A small model that predicts height in the pile at each pixel, trained from scratch.
Model: 64-pixel images, encoder arch vit, encoder norm layernorm, encoder activation gelu, encoder patch size [8, 8], decoder norm groupnorm, decoder activation mish, decoder widths [64, 128, 128, 128].
Training: soap at rate 0.0018, 8800 steps, batches of 128.
Data: 145000 training examples, 7.8 epochs.
Rows from block 5 of the encoder of a small model that predicts height in the pile at each pixel, named by matrix and row number. Rows with one number belong to one neuron. Each number is 500 + 25 x the weight over its row's rms, rounded and kept within 0 to 999. All counts start at 0. Numbers have three digits each. After the name is the row's rms in percent of the matrix's.
Before each neuron's rows are labels from the 100 images, of 14976, where the neuron reaches its highest value: "strongest on" is what is common among them. Only what is clearly more common there than usual is listed. The data: dead-leaves pictures: piles of overlapping shapes.
# fc1: MLP up (encoder.blocks.5.mlp.fc1.weight, 640x160), inputs 0-79
# fc2: MLP down (encoder.blocks.5.mlp.fc2.weight, 160x640, transposed), outputs 0-79

strongest on: grey
fc1.67 023:506482491504522507499514498488480498521504512469496545479519501516471478490491474485514505419522508494463508508493508492486469559440500500498481501488546546436500518510489498514497502476476514487497477393521510510502497496525509506494516497
fc2.67 017:479519481506500509493509495513497537515528500523495503531473510521538497520499545529493518584518565505512438482521512487496523489524480508509478525466510493528497519490523510505502506510519517473500499535503573501489502527492498495480491499

strongest on: shaded; vivid
fc1.574 080:492521514497496533499480495503498479448479506496501504500502510498532467564486503502502502504562469527487459521491523503525499491471491469506520487503506505514501511500496491509516506513500507496494492497499533486503512500506515500506488506
fc2.574 095:499470498480503494500499514474487458503501508506503502516501502501446495504500500502472442536495499505536498500502494491500504497501435499501497495491489495503477502493524496493508522502504531477509500503545499499508494513575469493502556475

strongest on: grey
fc1.137 022:485489496505506467492494487506478464515497492500542484493524501511491480497484498507482491441509494513498541516516506474496479491454479500503503505500500502489519515494477501510495499497502509498487510506481505520454496478463492479496555497
fc2.137 015:477486513482494508520483503509502503460482522484470536561494488507501512478512491535525490501507482495489482442525480550497504504505539505513496492504465528478487519459512513471503488493494463501522535508546502453476504502606489561502483495

strongest on: grey
fc1.234 287:482500506445499505526422583500450509502455515502499495505502432504480499462495489502498498497504493501512439500498498559504499487487503508498502512499490556500522548515500500504518501499501498504500500501414495504531502502484517502499500482
fc2.234 144:524488500506498504474611480542493496507478493463502506499497593498505497516482497516502500521586517438506473499433524490485498539566479497479507493491507478546503495502500501482501511500476500505502462507504507496508500505490489509504522497

strongest on: vivid
fc1.569 024:518481601502524479513503517481484483503509491506513506452509518497483480482502469556495491508489500517472475517495498513495507478506515495496538503501562496489525510492496503447547501468481481545512499555565507539501507498549505513506510460
fc2.569 017:496496448490488492521470476506472494501504521500524474512520493516511504500494512463474497472437493491507488491507522518516504505480497517494495492504499526504513526514499472599494486523507502471494531501502485501494498481478501504520497524

strongest on: grey
fc1.236 034:490502498512494492517513493481502491498498506494499387501509507499469492505509513500485524571493508476506484504503497511501478509498498524506482501503458482508500488397508513487537497363507488499490490496508424484504551514616504482494475494
fc2.236 026:515498487496486492509444503506480492538499493522487582537502501499497493503468490511498476481493479512498489505523492511504513525506490481490510472509526515504485475635491522454490496617485571491517504515483564494506501477506494497513512528

strongest on: vivid
fc1.581 226:313480500504500490504479525504527476500485505507501504505412547481505490506502493484499524418497501512475501514498504498515499510504497516459545500505505502496486496502506541484499530521505502496498494498497495510465475509510512504513495481
fc2.581 371:541499467499508492495492496501501520493505470499504501499580499517500498504498501494491486541511487488527500500503502502490499502545499507513440499509503505498498500562489498514520467500500506501474499492491507513500476455483519483504455499

strongest on: vivid
fc1.350 050:530560501498498507520504507513507500511524496504557510540505568528498500513560492494492504563493585504491503506498495490507468583502502501504503498514501487502589497540496502527503512506507488501490524477509499526542498496528500502550513502
fc2.350 036:511487517519497495495474495451503509502539529506456499469502459446499513509497524505504496500516445479505560508504489497559520453511494445465509611517512509504479505494500492503500505520514502486500492505500511505472499562494520548525502499

strongest on: vivid
fc1.174 044:522492488491502502518484477485503501500500486488504445502502509501468496475514480496486494478494491498488529489491489519492521502496511524506504450498454500498509607496491515544481527558531487508509501497527531499521531540484492501541459512
fc2.174 038:502549498489447435497500507476508482499483509604496502497485547499498496504487498480497514499495502473503506517534545495505495519505490512492478469572481504494495447502504502485496495481500493532536500555509517484480485538608525469509504497

strongest on: grey; textured
fc1.382 143:496482501502496507500563495501494489493520509538494498473501531502501488478488544513501471499521501503491490493488493495505423498505498398509542498491488502500501500509516550500508505497511497477515471501489498499499535491497485507497498517
fc2.382 261:484497507499493516514509510501494489503466505525500499501500510525478492496446512498503488523500500503519461495492483505501507506503531502512540499499482563488500546509504497513501508500503508509491501500514504499493500500494507508522456506

strongest on: vivid
fc1.329 195:526504500516509542503501484499508480502502495479496500504542504500501503481501500494495505484499502500508488503498457503513459499504501552558526516516493496499497516448499500499520500503457444493499496502501507499502506504596497548538579501
fc2.329 275:484501493499499486504489498465512499459501499498512495499510504511499497554508495499508493501558498544496512498496501498504500476498499499494493499474529503511505498504521486514497499489500500510537499497498469497497484502499544493502618495

strongest on: vivid
fc1.98 051:470475496496501532493497563489490465497494491499500492502376508505509501488501474498498478499519505498505494511500480480504494497493494524507478486500490522503500504492525503505510531500502499490498491517507457518489507493502505502498501495
fc2.98 045:513568506497398488581524503499499516522503501525503506490496501491412482493473495480483495495446500499519534490497492507520495498526501416464497502515487498503490510492510477501496504512505505480492503495495501467509504504562479499498500495

strongest on: textured; large pieces
fc1.148 052:499492495494505499508486496511498501499496486487504506507496496508481495490489493498490499469475492499496580496465498501496480491487508480486507488491507508532585501504491512510496526373499502509490497448635509508505652511504488496516501456
fc2.148 038:492504493522477496459487499497500485502507511491485514501511497502502507451494492518496501511501483511542494506504535498499480493496497482491515532516504439506499504499498486485512496505522490511500502539430470504509301522512501503489534497

strongest on: vivid
fc1.155 174:533528500513492506513501502501497497529504454515504511501503505463504522508544515502481500454500509499522496502495498503499499513504498499498500508553496483493492501499503491483509604501502501499501499501495542501511506529499488607499442491
fc2.155 131:501503515500511508499495499514497501496475513505498488496517502502503496472471495492538502503519501502498498503503501479507503503497499515494504501516512504505513499495493510510499603512511496498498496501511468494481508485500513467530560511

strongest on: textured; large pieces
fc1.621 025:487513503528495513486506517380471484494494498507502462499510523540463489482536492500499498514515513524499497521502502497517429504489471498499500511486494485499552498469515501502494496500479485479504512466499446537477477625504455489519498481
fc2.621 014:481499501545491522495481511544493506512507496431467537502488600533471503545473449514494508516513487470489453479505477502457494495491476443500504517515507512493502462499494490457500474516507508505464503512507502506477505454524480522508517491

strongest on: vivid
fc1.425 044:489554495503497503443510525479499475506499477516487486493492508513500432507496491528530503478499495474503506498499486511471588474498509513494503427520517490521507513472511516498565506525484453494581493540499500488516500483501528473524516499
fc2.425 035:503493484504418500569498496528515517501484531556489499498480492479499550507506471473455530530515528506511510498464451538512494511499492515505511498506409501522481485503502470514504539502507510493483508497548534484490519499523497500502494500

strongest on: vivid
fc1.365 040:488498496482485508498494498495498503505493521511484498521502511522495493532501495495507501516551510494515509503462521513497516466495509495545485501520500513500499472506507459507461503482516517504482522475498498510487491490498457568514509442
fc2.365 032:458479501402498480486465507502439491506503495460546492461559495480559506466495515490501498498504473519486491495506498450515499511501498499510495490501497497494489500483561490475499482494509469506490510490524526495505489516507500384498500487

strongest on: vivid
fc1.299 049:508505488508499510508509496506500494293489503512490499487450518500519510497481502490491462496502491530509484496506498489494498504495442495495502528498496499488496502505499496494505510492505501501499478486508488491498500498473558601464504495
fc2.299 032:495471534496513519486509493492504477706505508500500500503490497500492516505516501511517506497499487472502508503500489497506491499504489507508502508511495499495502501489500460502494504505505521501491514510507523507522504508524464442527512502

strongest on: shaded; vivid
fc1.500 200:495507497498522488525512483503479509514496534504502501504502488490511499458496497498504500506502516482499498500500447500513501448503509407541502502500503483498501499469521498527497499489500507494545502511480493500500475495504505503498501463
fc2.500 135:485507500475512499496489495500548499499502491488505441499529500504500498536490486492503497499506496498496500502458581483497495501491507497496502503509501451471499484476520500512497487510501499499432501501499500523538500511496500504500490449

strongest on: grey; vivid
fc1.553 020:495503507498488504525534492493505464529483516528528519500512527519494477496494508481488508519498522480515504545492510527494408460505499520493483516569485500465500538503505490541492515506476497516596532494503460511522501489588500526505517480
fc2.553 013:481482486479483505500504507514522514487509469462450471495523473459550538488501461483499491461490482466491510450537479510493587505497490486505491509501485492493568485525494466501498499528499501503429535491503482480479489510516500480517501485